{"model": "image VQ-VAE", "dataset": "histories of elementary cellular automata, time running down", "train_examples": 147500, "image_size": 48, "crop_scale_min": 1, "horizontal_flip": false, "translate": 0.12, "bottleneck": "vq", "downsampling_factor": 8, "encoder_arch": "convnext", "encoder_isotropic": false, "encoder_norm": "layernorm_no_bias", "encoder_activation": "squared_relu", "encoder_mlp_ratio": 4, "encoder_inner_norm": false, "encoder_moe": "top_k", "encoder_num_experts": 32, "encoder_moe_every": 2, "encoder_expert_mlp_ratio": 1, "encoder_experts_per_token": 2, "encoder_shared_expert": false, "encoder_patch_size": [2, 2], "encoder_depths": [2, 4, 4], "encoder_widths": [64, 128, 256], "encoder_kernel_size": 3, "loss": "l1", "latent_channels": 16, "decoder_norm": "groupnorm", "decoder_activation": "elu", "decoder_weight_standardization": false, "decoder_padding_mode": "replicate", "decoder_widths": [64, 128, 256, 256], "decoder_blocks_per_level": 3, "decoder_block": "basic", "decoder_dropout": 0.1, "decoder_attention": false, "decoder_upsampling": "transposed_conv", "codebook_size": 1024, "residual_init": "scaled_by_depth", "optimizer": "adamw", "lr": 0.0012, "beta1": 0.9, "beta2": 0.95, "eps": 1e-08, "grad_clip": 5.0, "steps": 12400, "batch_size": 128, "epochs": 10.8, "lr_schedule": "cosine", "final_lr_fraction": 0.01, "warmup_steps": 240, "weight_decay": 0.2}
Rows from block 5 of the encoder of a small image VQ-VAE, named by matrix and row number. Rows with one number within an expert belong to one neuron, the router's apart. Each number is 128 + 24 x the weight over its row's rms, rounded and kept within 0 to 255. All counts start at 0. Numbers have three digits each.
Before each expert's rows are labels from the 100 images, of 14976, where the router gives the expert most weight on average: "top examples" is what is common among them. Only what is clearly more common there than usual is listed. The data: histories of elementary cellular automata, time running down. In brackets: how many of the 100.
# router: router (encoder.blocks.5.mlp.router.weight, 32x128), inputs 0-63
# up: expert up (encoder.blocks.5.mlp.up, 32x128x128), inputs 0-63
# down: expert down (encoder.blocks.5.mlp.down, 32x128x128, transposed), outputs 0-63

# expert 10
top examples: 010 turns on (94)
router.10:128125093147152160167096135141145160140135129128173166085120120144126108136091078150108083153130178111127166140112083150098102092159155170127109123152151122133112097123154096105120121092122103
up.0:143154088121172146148134144109145123116145167133064142143098107124114133115125147130140102142166117078156128155114130157116150135147081090134141089159123104108068103161128102095129133154118127
down.0:134124113148103122123115127133126151102119168076128121104174122106120148139127107111097122114146117175108112125087131150131175142114138151110132121097148118131120099174119129138116120162123156
up.1:135138111122127099090115147131104164114155116145116100127122141080141116174134112140103111155111127142129128123137126110115153097133132143130125107098107181159142143077110143109129154093103150
down.1:137097158074178133146141164076092096131103130131110127154134086126126124123133155128127113128127160122117120116120101141132130130109081104112149105142117141168159121111156153129123135159140146
up.2:136143124142174113156125128130125116144082152097158092093148126131212134137157142123112142099120140135120116113098154135128122143117139152132110125114155181140104129109090119131144150124177117
down.2:100159124139094109123127123127157177098147162167181097117148126145143146145082104114079153130127119125106140111146105136090098117131142134119141131091128123116129150161114112139115147084164112
up.3:100152129143115073119138152170140131155130149057054129105127134134095131126123113138168105194113128116149130117116104137139132129128138138108161097132149145122190143133105109105125102126104140
down.3:154106112164072114136128132134141124128128141141133156189163128112117125117128124135129132147112152145128139134103128133115147136138114143141112146066129135097147155106134128122122183174141153
up.4:095119128147142053146160121159139080127108120143150111102116132137128107148089110136127113139156111139137141137135149111155189143131099152120108136129149104157160102144128134108121173152140117
down.4:135139133155114126148132126158144117138116130152174159162149146125081110114084098129088123137105141147146126141161165108066083112148119129131166123107119135119182132130120141101140137120106132
up.5:163126118111139136147113130121123113119183135126108160112126116125150153106114066119100104103108165152113120133128094171107126088163157101127101152144103116141138089136135133103140112073120111
down.5:173117118129153186136117138137131074135115127098118135129126103122082113119142106139146126115143146080146136136171103116145160128147137115129111077154132130132158107162136124141108137128086127
up.6:169129144106162095138096126130142143115152116130169073141095119149161113156127087126113130144110133141106131094127090150115126138133131142115106168101127170124092120095140119136132153102131119
down.6:147167113115125079119117151107136117132126093193138132163091105128066144155120136117145153088147103137107097122126116131129096154109138124094135143135121141112155152112162129143130097107141148
up.7:133134106123111146147122150115130144139097120119136162094059134103118127137083100095089111157133075128101150193122053128124114161109134140088124138131153152134169151135116102107124099129143136
down.7:137095119162134131143116154121128102128120159113136161124139094080070133114155139119119147116149180156148132141129111154124128087151110137105125083112113129132122122091132137129117168160121142
up.8:141137093126129114154168179138135133164091121111144144097096156086128133120109126133058132163149127126131152152177068115125113111105144130081121102107148126139182120100127130104140148149174111
down.8:121106135175102125128105128137144102114116164130115131144132130115059109115143115128146129129137126160112110128128147139161133107146125161110107113122119121115124146086124120147121144138159136
up.9:137133102135177141114084102141132110146099139159188150109146100139185089162146125103100140112132131156161152137099171115110115153116133160117062154119156118154125114118114126122139142136163098
down.9:097130121146098131104104151108148154103140131162147096091131113138111165144121140102099172106163112148106108102101120143137134122130127124092128117116144125141063118144140116170082146138137131
up.10:144114103107170074122113127116101122094126130121164107192123146163139120130110106101114147150122125154101131117173152136137105134108143118130120162129107169074115116123124172140125141086146120
down.10:144161120114141097108135148112132142124123122157140119154115106148101133135091095110124142091165098110084101095143125133170098117120140138109110145147132135114119156136159127139115109100125144
up.11:105107135095121134121103153117107161124149088173120152122055112062102139105173091145101117136117095144184143164132135178142176117107145121108114122107137104122130120056131102104104108122161110
down.11:139099134142133168155135117132131126151089147112165159172141128100116110101153139140090129145117175123120132144132111112113132129147125134134144122104115159154140098166131135100132165175136173
up.12:112100123110108150137096117120116140088143140067130171088142131143118147160138136089142095162085135155113178171095148153175093122161093145160085136151098159134126117138127116082170123117141117
down.12:138146114128119154124119126143132087129126115107120126122121116167151135127152151115126139131153134094176124123191177139157079092139116142121134151164128103161151166118111111140100155179145096
up.13:108105122114094136138123157122127191126118138109079142138074109100126126134136102136107100155134122052109117147128095154107104184143135120120147088160114140126108124126143084133140144165132182
down.13:113086116131129138128104144135124170118123199138137122123155116077082153131125093108094151102127171160149110105107062136101160109121110134122115122076127120129164121104140120141111152139121199
up.14:121125101097124136146129155103126089145072164154073107140096177085146126136142146115129103141156097075180116148164119137109093123149101111117138074127142134118125112167123099138129137170099161
down.14:133152122179114153144113121148138158124127150098105126120168148134098136141135075136115125125154114121122118122143149141148149143129159139106137073100148075100152072134124106142118123140152143
up.15:143148131107157116141154153106126119135138080126091136120170127126130125118120128125123116122126169127090117173059147149145110128143110128111164152126122145067097120142129138154136136120178107
down.15:121174111165138173094095112142161121123133161160186135129111167119107128125106128149068132160139168103125144144149106084170107062145111149158133080127153112091130095115122150127123170148135125
up.16:119150118132111124148109150121123179126100155112115140106087120098126134138093068119085106118130140064095132164127115147109097216149158144094153106139131130126158084141123098131132121150158169
down.16:129104138130127154129114140135152128134148182135151115135146114075102147133157109113107148107177167158177106109116076136107146082123111133119086115110129121138166116091138108123131200161098198
up.17:094104104137112154187141140150120154124097144047092152098101123151110158144178154123150095183167103162119129140154122161128093103157098137113131120129113114142090150105112116101141102125138163
down.17:164128132158086131101112136137138117122115182124093143115132138144132112107105115130104127129145136078119132132204163122170123083159144144124143079147157106122147150100113121125114139143169099
up.18:108142114144106093130109139163129153130151125097125142126136129163082144133178121138154090169125141121183130148127132166148107112131149141114150094106136113125138143153135083088105100125080167
down.18:132123118176069130159127135146151125111119147133139152148137124131099120101143136131131117129105142124118145140125137121139115171155124139144151125089126127098186117114129127109138180168155155
up.19:125118125128123122080094127108132153124141112147112138127080122110146113132173098131138128098083138086061124162146089158127160120123145138105113129118152179148128148092128111116136138096079152
down.19:156065132119142128121151143121123144134108137078140143173141091074067114123098098146102126121115164115109127146111083119151184117166084118138157074136121139142134125112161146150126167139103173
up.20:103128096127149121113112124165091132102144103138129132143134139064119115162103128116113103174129113166122125144150131132136133095136120131102126101108120148165178153124100138109147161099126148
down.20:108088141084161153149136145099107095138084163128117117155143104162125107117144162133146124128142151135148124119137161164109106119148103099107117157112106157155166148124140109102140144170151162
up.21:124096112105076121133116132157095065135085136098152157120112158129143129125151136121081132131143125077117136157161161121160082117138098118114103101116134103168154091130121108130117187164142147
down.21:122124127182107182144104093162166135095142122087111135128105148142116139141154108128151118126145135158133122150170151111164138134135153153127112087135150096087143095123109116126116158149151132

# expert 26
top examples: 111 turns on (100); 101 turns on (97); 110 turns on (96); 011 turns on (95)
router.26:107093176147098125127092121121099077116102104106157172164125130167103139144115098158116170151113171152148125149119090111141076100083141114139146118130103129112142141146136145145119174098105141
up.0:113133082097122081172094148118150110106138122118130133124107137139138129164104090155101155156082171131114128073112142144135120154165134135127140125067113136099107142100139142145157139127113151
down.0:106113134107106113121164161088087091134096167115096129135132082142140142130125139086144147138148155090085112100115096168105144136120092113096108167143113132157105154139154109121128137104128124
up.1:104130149145121107142080123146117088139097104111119121156125102149152106167179141157151142149121146145159108109165138139108125133098140155112110086120124126122162189123140116133114102170114154
down.1:078099124132164133098141113139128142120130153208128132147127131149159121117114153147123123143128149086110155134118143115159093081135097143141137133120141117117118202126119145110141157141183143
up.2:145126141084112085104128116125130122126142121157138141159136144127133167134117133121140127100102133125137111162134183154167143115106108087153113094094133154115130178119129140127122131092171150
down.2:096104114129159148109131120118161128108126090133150111124139095079106141154199114103152147130135161103118114122161093130123144171114142151124148123138142136162098132158141127139112126150091122
up.3:143146139121168114135132108105152156117149127106099152116138115164119144119138132141078135136122186106105122126092082165131134146130120089145145163080084138139114080152137149118127145099109107
down.3:083145119094098146126148138107107129133133128064092123157093111145170145137113083121147138128127087156129128099158154149145134123131129092108098151109119163151119147153130129133116114084133084
up.4:153117145166143113106125104132147120154166124123126161115144103151165128116143140138104148127098136123106125119098093141109153086092114125137117149101127175166114106123127141123105177081084106
down.4:060133124101139122116137135104110119119118145108115106149113137169175139138197132121154157126140122108100128111132153124177140128105180113116093128153100152129102203120116122137120156107164102
up.5:139120158178123145114104127114108095101098152150122124140159084162172142136138137138134161092113080159145118112129123113134111142098119130111137132150080158142096162129092154145115089147108132
down.5:098123140139149177133145110136122137151123122150175135137126119138176129137108156148073133132141141111098150115108125107127092098133128103124183102151131151120131099151114149122138151174130147
up.6:135124097145141142138108153152134101136100149123124122143109133110113115123122119124089135071168125130118126108138120097171115167128131154123120171133159133130164077046135126123112130128177098
down.6:122167117129104117127109132154137163111151117159146138101131149080121129149167120125130124130132126139167102111108101137089093164115102118133140131094134122109190063098126135146116145108118132
up.7:097127106120110081176106155106151120131117146121120150126090151137116129162096097135138141147111144114114101069134120147148114150149122130157130122075097158090108143140140111162157125139119141
down.7:136097139097123128116135150089109099152098161113124123138156086129126124130137143098139145108138145085115112110101112184109140120120057125094102167146098135170118152110167118114136142121099138
up.8:096124121153122101164156163102110126124131130116113163139132147151097103166102151124123131158151106137111120111137121090179113080168116126145160105119112139107130112148132126155186159119150139
down.8:127112144139126093125132135139130138141131115186115158157161135084082111106135081123134123158099133139082136129106067130106158157141123143153118132113119142148148144112137160139140130104168193
up.9:116124138117123145101160117166076095141125102133144142079101110134122106162127108130149166139095109135164117100094173108154113126148128128145144130164132108104094128099137142141177109098095174
down.9:124107138164125206118111095155157135110139139126142131129129154112097135125112106156092126157134154125147130149142087096115106094133136142151145053115141118110163094113116143139124132124135151
up.10:159126133102132146128112132131106122164125128140164168125105089114091103095152097107122133101143122145113155172107103140150138120122127132149094150126144101068132106113143128131115140098186161
down.10:109135128132105176156126123137140135123118124133124131131140144095117124120188130136196123135122164116163124138141134129138147160132126132129121113089119131138166151092110134123133144114133119
up.11:132139123122095124122111143174142095157190142143125146137112133159132132099112105105110158136135113177091177135145111126089115139114137135169093156081158115114137144118169109092108125098147123
down.11:182102143143134092133129100162109135128134173085125142096148137138163100111181178146155107133095099167144144135149169134111171123144123138153123138106137099134126095114117130112147115140113139
up.12:135136141129148144148105061077114138131144135119152173129133103161089115114140118089186124102121096130108157151134128121089160139114179119141143140139135128107120152168116155102113134087102143
down.12:075089137130179177147142126132121148125115157137098112144154110102120132107194093136165134135131155100121127137121107132138151136131100117128115126100127139152147183119128143130114131126135129
up.13:114118145147137141164096116107104092146127139110116156137087090143128099143168114143174146139100142132152138097132094129128133115119140163148127090149132132091116174127136147140128136118124175
down.13:098113105147147135104114121132137113110124140206110131125123135128101118130138143130157123156129144107111126137118145125136096100118121152120123124140147118133142221083111135117112136122206153
up.14:115107116119116159126119113130083102105099109112145140133170142129132097152096082141105138106108111136141115131153168099157122143139139121125112134128174155111159099152145117131131115078110125
down.14:145138132131103147141131130133127122122111138141113129116141135094086118141139123135125122142129159129092138135098052136087142184126096105135150146104125129113191077152125150135127061090109175
up.15:110129122124114078151123140137094119144111108121139119135115145129141125192128130109127161139109126140131124085147126103168124111128137121138105113071115130163160146126109144153179110118106176
down.15:088073146122160128133146116129114162145090144146113133131133126129120096116150128142144113126109140154119137141136110118103150129146090133151120132089123140137143124144150134108150114130196143
up.16:120112164143102160132077091157107125080127100130105090139152087154163124127175143171169152123101153154150079085165160126105119131100117157105107127136091134114123154118103143127107105162130139
down.16:126126138137162198131139113136121137127096143152161139129140152153143109128100153143078141137133166100107132136159116100138082061143129129135169110137121145121139130147113139124128149164150157
up.17:115150132142175149150125164133107122118116121133119155123120136161134153111126088128139136167142133166087164135098119138186083151114106146135154110131103110116150113141150143142113142111173118
down.17:150191098141100147127135137123135115100132124156124113099149137190128138152071140115101138130140082068100120122128157135155110126129147142113130163138149130108162126145111136136125107098151116
up.18:151129129125128094156155122102150103139099151134128109137109110118143062121116150149134126095169154146135136159165140093155125114145135152136132120136178122113136150132142121177113146150123149
down.18:107177110143106102101127126132123107106138140171105109117125121183167139129134138119183138105134056122120120112122214143169120128103145135122072178128149112123121182102129109138118103098138095
up.19:140126124164130116129126151091109107133181161127108174121080133145085155096104123125099155150165126180097156153117117112183141102116121146131160168091129105079182124101151152136104152129115150
down.19:176163128113099048137151116144115102131139082135133144102126108119107119127144167113200116113113062124116135138150176150154126182132153147113120150106131133154130127129134139128136084111138090
up.20:106126141122131103102115097180120120136085086150148124115155118129135163156157088145106146129114133140185101137100152099164144105117095163131153091136157106143116132110119125115125078085113112
down.20:087154094144161169131114122145176129100123100199132110122108145137096140154142128127130155153145135123097088112106105115131087136127145132124148095133138119117160151123117127145114110133180129
up.21:151149139165136103099100136115135140102130161151127106162117129142141133131137107133099161115090105186154085107127099106090118113093137125106119125113088172133109116140116134141114112131117115
down.21:098110147117175132122148128123105144144113114164142128126149131144194128122176165130122130129138108083074137135096119135158142106104117108113114121146119144142088147148138134120128138160161139

# expert 5
top examples: 001 turns on (88)
router.5:144112138093129151120156158097147109140114116108126117124146143092133096135099147129131111106112102125151139158153137149135127118120101092074163082138136180096133118115121131138134117096135138
up.0:140117126112122126076116132109119079129100133140148126157168139166090145122127136127088125138126138090124148098130145138176118158122182101131110099103139170133147094113153140137115157116092171
down.0:121144135182108138133124083159162125120125095132101123110139163114115125114125138134158103146122145142139151150151166086147077129130122166157108104104136097107165136119097145129127124130164082
up.1:074148074132121120127138146140160135140138140151135131158148130134122120131106132144118115159150136166131171095107137136122076140126113119096123113159136112118105132145138134110133096120126151
down.1:184139145138127122120131149126125145137106167138117110134158145139125137118060091118084138105145148081117106106120123140144133084117072120128115121131131149122154132085140094119124185123135130
up.2:152153127115173155146156137132144113166171149148118084107107151096151117107107122135156101110177090152141103119108107145112131132127141098104145149136153121102136107097145112134119143081133091
down.2:161152128160108124095133121112132117099118136080127130128133151163144112113103132148102124139139129108116123136112150122175126093135107141138158112137136124125102157129109141116127153138118110
up.3:084080095129111164150073132146133141093094121134127143118115134155106148143092121120087112199126117124116133116164164124116163118144106170127151157115117130094150100122144127123149179150144139
down.3:153144124141115123133122134156121139149130089173119083144170117116174159124141117135182126106136127107183127123151141132100095096147168126140102130117152119121189141089124122153123120133145097
up.4:144131102152120120149160144127137154122159117083084095132138168083134145112134152129199162143174131137129099138101135106130123131129162118102140093132120148114108088132118155144120124141164138
down.4:178137114128111081127143137106124077132104130139171096150105098121085136158114130090125146115160132145081091107108104152130097141082115127125135120137124172158118173110157115152082112105114103
up.5:086125113100109138101089114130122088126147173158141114110105117125132128138147141148089111147130118136127180104142165151133132116149145159143102120055137156142141085096128120130141146104151115
down.5:071155140128177121144138114154131150143115129184158124119126132128094117110136140151168101128117151106117148134132138098153102137128141127130192108076132129098113126149116144118147142144173138
up.6:162091129135149110111115153119112108112098123145095168101120150137066127151138178126081121119139128066135108119120085137154118161143102127111130108109095142133143168126130137115152097106096143
down.6:146116137152155079129125101136132114150131135090093134102095130121134108123146140129156100130112141137145147161137138085153105125150106129148130130159112121159117108091127145108153115152095091
up.7:107151127165126116128127132164124134152150103111134157102124083161127146120141109124146102110097123084129141115125127125143196122122143148154101125132145137181081140086142112057105140119103117
down.7:130112140151105113168123091137150117126126105051102132110118139133124126105171128132183117141111115177144143150133165128170146170139175152138126116127137100105137106132112130117141111142144124
up.8:125142102149138112150103122125104119117103153170161152093162090167117135172111131113157148126114154128124140113141140118155156145163119172126124120115119097148136158117064126133180138138148127
down.8:202166131098090100154134144097117127149127095136126139122168109139111140121118142124137121100098116100119142138120158144123087175128147108119145190110111128122122109148142123117148095129117065
up.9:124153123129185140158147126138140155147155113122128176113130105084133113129155124082148125123135102125111165127093081157090162144119172129140124108188119100122101126120123132090140108097119095
down.9:152104134124142157166146139131108148151114142029109135129154119088137145147125086124118122116137140176191120119140136133122157122138081133124110144144117126165137080135152094118137116130108113
up.10:144150096130140132131133134119106122115165112141119125133148167120114111131153146080082121122131113130128138162142156149161140144149097120095082122102112108169174167109115134138127084180104125
down.10:124095132139127090145136130123127126140115181113165132127169109102089124123159142122108123122106156149132134134069085117105137144131107151128153136093128147144131133134144140127145140139064156
up.11:097151141148170115178148136124144107123161112116086165110144131111174115121154154131129142103118120089114152152099114125132145136115175093111129160165099111112118108103111166132137143103171149
down.11:180122150127155184186122138122118099138098124087110129102163102120123128119139109112118147100154138117179115118147119147109129141143097130097146131146124110128176102161140091127128105168145162
up.12:103118116137080130123166142115141099105194121150144126108129150105140117125086135144123132143133115183125170137164193130180111081128093114111150093136124156118109124121148116115125140114160158
down.12:139172125155143116104093096161155130106159143173173101107104161086072154141110156127120142122125137131150122138093095104118110145105121160143214092116149127131125141109120143147107136120110136
up.13:129099152124180153134149144126152084143138122152142110128124156108125135118109147108098143133134095127129151155177124127132167101102099116096120145128134161127167106111110167099117129111075137
down.13:131133139159124123127093109140166133106135144107113130109129170101156129134156126145155117145136150140165140135099113098120159136115125176142149122109136110128122124111102120136119166126093131
up.14:148117125137154134112141157130151115169203157107100105122165152105168106121104114120110133125125104140111124142124148123141155097125135120091096158119152136140146119119113147103105112103100086
down.14:137141116151138139121117119137138081108124117111109137099140138137069139138165162126140150138137132108121117125107100110148138157122105158119169118137143122122136169135095159148102097155107130
up.15:154128129150126110139151133153137126119118116118114082135163123156128128129155148122133137115109127125149112059071140095151150148155095152115140152144125127152112126144101142149128148209166109
down.15:147118149149081144120122110120135109138107122107114131170164146136173113118118135100103141128132143141134143107157072140111114112130073165157077154156134122144135090126149130096140143141099129
up.16:142123119107146143135111118113134181132103174100121133143141122091127126145115151096129152155146109110121128132122114143167146139102106140126101100154124121141145088099115133101127102131076159
down.16:152117126122161121111102133145137093111152157137151114120099144073107143160147105117102142124153137173153092107133111121107145095119114154151108074169139098138100132075143126151099162106090102
up.17:113068146113121107125163140131121095133155148132094106091127128128140121116121104144168116119114090091132110113122140135156109127138113116122142122118151139109151124092131125143098174147142126
down.17:102120097176131095098125090154157139115120125100124115132126147136115139127114123137128119132147125166100135125115151107153138125137166173146133137144147098110095165144097119131113123162136100
up.18:142131133111166125146133126109135176140151138104101139171163128079119089139115153093122142158135126147121136129125123148131131170106109101108092109144130120124093110133109171109136106128077139
down.18:162101139146095110115125136127122065110142134108123119136140124094105143146161126125152138132130146158144101114081080135098150137143100150141118139159148120154117143097138107146125142124085125
up.19:111140139117179131160155121128160162157144105116117169122139120097090079145148136103144130126140128101106153140087106148108145165106163101123124106178121096131124104119124136090169120090103125
down.19:158102132121125142180139163117107101135123134048101106121132123092132138136151098116139148110149139164162098130143115147124150157133109121114107135159114108165130072125149098134144108109095130
up.20:130109156141137119164159151130161129170119100114121154088091140145135095140123089118171137118125106133127156116141111141126153117106125148102114120112141153109097094074133096075137110084143106
down.20:137131122149146151157113102147134114113130085041146121110138148131130137128142124157155129110132119164193118119137148138142135164143119142134146128097139124137157098183116110140138109160141103
up.21:154152110145132153109124122138122119113183143127110114137143141104157143112114152107095144175128141133159130128146166111148171147110100108090092102142124107160134101112092181133119067163048119
down.21:171119133140126105130124120139135119114129125112165122086133114076098135131136133122092134154118139170142130126084105130095111153111095159136172102117158112146101103131125139119120127135041144

# expert 22
top examples: 111 turns on (100); 011 turns on (100); 101 turns on (98); 110 turns on (92)
router.22:141094159098141166125125125108148136133092133137112092171149156166124099120148111143132138099111111122157088120137105114100166081119126096134116156166121133110127119094136112168131158140161105
up.0:130114146108130118115110110119138113103114148196130104147145148161127113106154092149126106116084198112102111132077160126114127142134119113124186176122143138127102169137115168139122098125158083
down.0:134145114154093109144137109133133140123126089141124129130167152177150100112092140117114110144119141064102151149142108112131101131142109152157160165114133137112183136173110153132132117139173125
up.1:090115097122119118169141139121126105151109129074110132130134128065121100141129130144148151153124132119136173156128123128126131106130110107163134060142147112084151117159152117142118101125129124
down.1:163119103105113127127134158102099114138121151115110111153130087120109143134150129102161138089134154123136106112096100157109131189113114109114130172117112141161094141131169108153116081144069135
up.2:143089145082119123155112138081157152169091143162103110135146141144120125127127123168114145130157094178166150135148123123116135122098096114095104160160117152134107147124110176166102152150131132
down.2:158143098135088106107109106157147109091186099136114135099128142104115130138146155136141108153117125124149151146120113097145125134126119145169142135107157095109139183126103148145098157155098070
up.3:115105132114065121148114117107139089122110095196116114140108140169114127122149055152111095103091173133141117139103131146123173137124113132133125159121088126154117191135112132134123106132148088
down.3:101096142171107128135131120159150105138100138167124142157156143132134112106149152135120103152112175102122138162145101098129128109135118148158144125132138134113158163124107140110138150151171146
up.4:138170150153211136115106140134133168125112088069098117134164138087150127117145114119136126100142129137109102118117148108154142091129108128087114111118126125173178124123088114134108140062132136
down.4:125105107126113104111121131147141084118121156167116122134094133118096149157128114127093149120116153144126109122103069135125168116120116136149156126174130135139077177107138135133092122081079130
up.5:126128159124077124111129160083133124124118132116163111150117168125132120114135158097108119132100122103122141156142136127112169096117178104116132086131163163085200113159142081116114096162125139
down.5:138092140120175129132135131116116132155129149126127132134151118089127121110158131109146128131123163128162123122080099138101145160136071128113100154108090139203139143095143122109124125128070122
up.6:116137148094143132141128161113130125161104124064151149135087139138134098157141123139196143120100120091136182113096116137119136120137129098153116109110147124088147100126146107128135163122136135
down.6:140095130116138157116135140115133117117119136085084107134175088134172133138107127106150135110137093118134098118124123161091142108120082132095086185125119146160155163130154110136121099144109108
up.7:122110180118126132095175132134092112164134112086139119110114119136109107157127107117139133126091115135098160128106123144112176133114076110127149123131117134110178171129148118131138147093137154
down.7:127115162154134163130137115123111131147115090124061125134157129150186115119081095127137129139129104097130111111117156132138167067137089140118085137164111150162139174130122120106139139124157109
up.8:098116105134127130181134155104130085147101131069171134130105141097126116138152110126118136138128111075124172149113126125124146115135141125175131069111162114088175081144155104151134121089138134
down.8:155107122126117107139135151117106105140104131132055119138130089105118140135136117102188126095141114126167111113094109153103135172125100140112114171126138118144163102108152124150131082124086131
up.9:111115135161106132123111154110094126102123084140108101136109168090111124148110144125095128140116124115127084135113130149134181148135162113146118091144132131122211151148131094132114109164114146
down.9:144116138131166146121130147125129093136110148136169121126129142051095127123141140100095123140134181160166092128098087118104142104132073138123097081143110136170138127067133125125124160125089136
up.10:137130121129163100116127139125138176124121103068110115135154159104160092166091098117109136102142135147126101125152132125150155106135111114098132155131156133170155114132126128145122143084108110
down.10:119134081131127091115098150131135079094149120116093109111111104109105155180140116110148133116138098116117106102100109136114134164091139157127132155154143124157097150130127123157095085098076111
up.11:110121118127153150102100155090104201120152106149148102134142146100170118115177107152173117140123123146096103134123109172096151085133113101118085097085153134119139127145152123120125118100123134
down.11:150133126117129112119148150128130098130122172074146138163141109104108123138087118120077115126116144128144133127162155130077083118136084097113170119130099132151143132154125140117112113148090084
up.12:124124132165124122143162110179142090141125125189163145114141104138134132111131153121105165111160133180091116130113099118161096097132168166101091123131117136145132118127093155154128141102067163
down.12:122126118149150163147090127140156156111155123108157112093158138114140152146140111125119140104176116157154101106105129126099145101094125152106134114106139116079164093124127106164108144126133130
up.13:085135112125159086174161121146148150127146111106120153132157159155118140142117111123154120118118099112181105127157119114105137170157150121135143090109119086076082107163141126114191124148141129
down.13:161143133131119062090129131134136106115133119115063142135067122168132124140111144113140107115092140112124135127126146134177127125129168148127090162166117120121110118100119153124161106101125106
up.14:140088132065149117148118141083145153153120151138108112148155117107124132143132122136113114150142117167162153155136110151113138142112103124069093143156135144107109131138127152135113152164126144
down.14:148157090127068105109115094163126098117170099123119125124115134108111120131164140122172090145110111126175151137114112126146085109130087121157132135107158096123152173103113146162084133153110074
up.15:105211123133148134132129163144134149121183115086157116094125110133069148103104084154133117105102103097133111149120106135133180134136162150128138143104129101123149157119142115128110110158122107
down.15:130073129129164130149141127119140133142106144129140137173158114094135103130097098117121135125107162135151129131073080136101149122148044133124133152089121149138191123171136131103120098140159163
up.16:145090098090137127135110162078153133167112154092135142135102132116112111151132076158137092083120107089140117148186147147172153142143144126130152140075148133069142097109130095129155123133140150
down.16:178146134143137155151148105137119109118128105122075115146104137146133120116089144125129122125123128111191130137102127125113074134138075121135134144107116128095214136120129126120124067130165113
up.17:120078149090119136154111130091153163156090134154078107151140152123110084119110139146128146129172081180144158129160131137121145099106122113091102166154128129156106156132099159150108150144116121
down.17:141147089137062090118109093160146100090166085134108149111118139082124136155180135144128116147117125134125145151103093105143112135125113148141129124104148119111148153132107171150100158154108071
up.18:099165146154146100119143104153142145148139154123100099090136113150148097156094107144153147112100130117125104110146157090131119167128103166120119148107166133117128150135124125119117100130138140
down.18:168139133081108105155135139112103089149116091104077151137115072111150104106116121144128101101091132106160149142155140144132106122150109113150108156153120129121155119117136155119121124114075132
up.19:090131135164146089131154113131093119113189112116110159100128150159091149140139160107106109135102130128136131151150138130141110155162118130132152118124115143128106104121108145095179102159116174
down.19:126153099103095088102130129135123147115134078111105148108085140131140113140122113128121097145121112080113133155130160115174116144121175154139101134130137134132094133116119168135130138105135113
up.20:102126169138181109120178125121130125112146155152104114119138130179118111147149139129084130111110107138142107105132127126143104156136105130125160151119142110073105108122132118159142136137143120
down.20:126144142133100104125157129113105133148101087154067115108110104169167128139084113110133130108142122084101116124129123135187128113128164123124111170178150144110103136115129155121115111097134128
up.21:131128168153130144110153143121061138090146108121162109136141118134104135097157103133119124130122121116103093113116102110111149140127141092129126132129084087096127135133147123112127141140104101
down.21:141124149107153137127154155108107176151135119103106116144156095118163143123100088102107140095133133147129110113135111144103127132120098112096143183122114147155123087152144113124124124116101169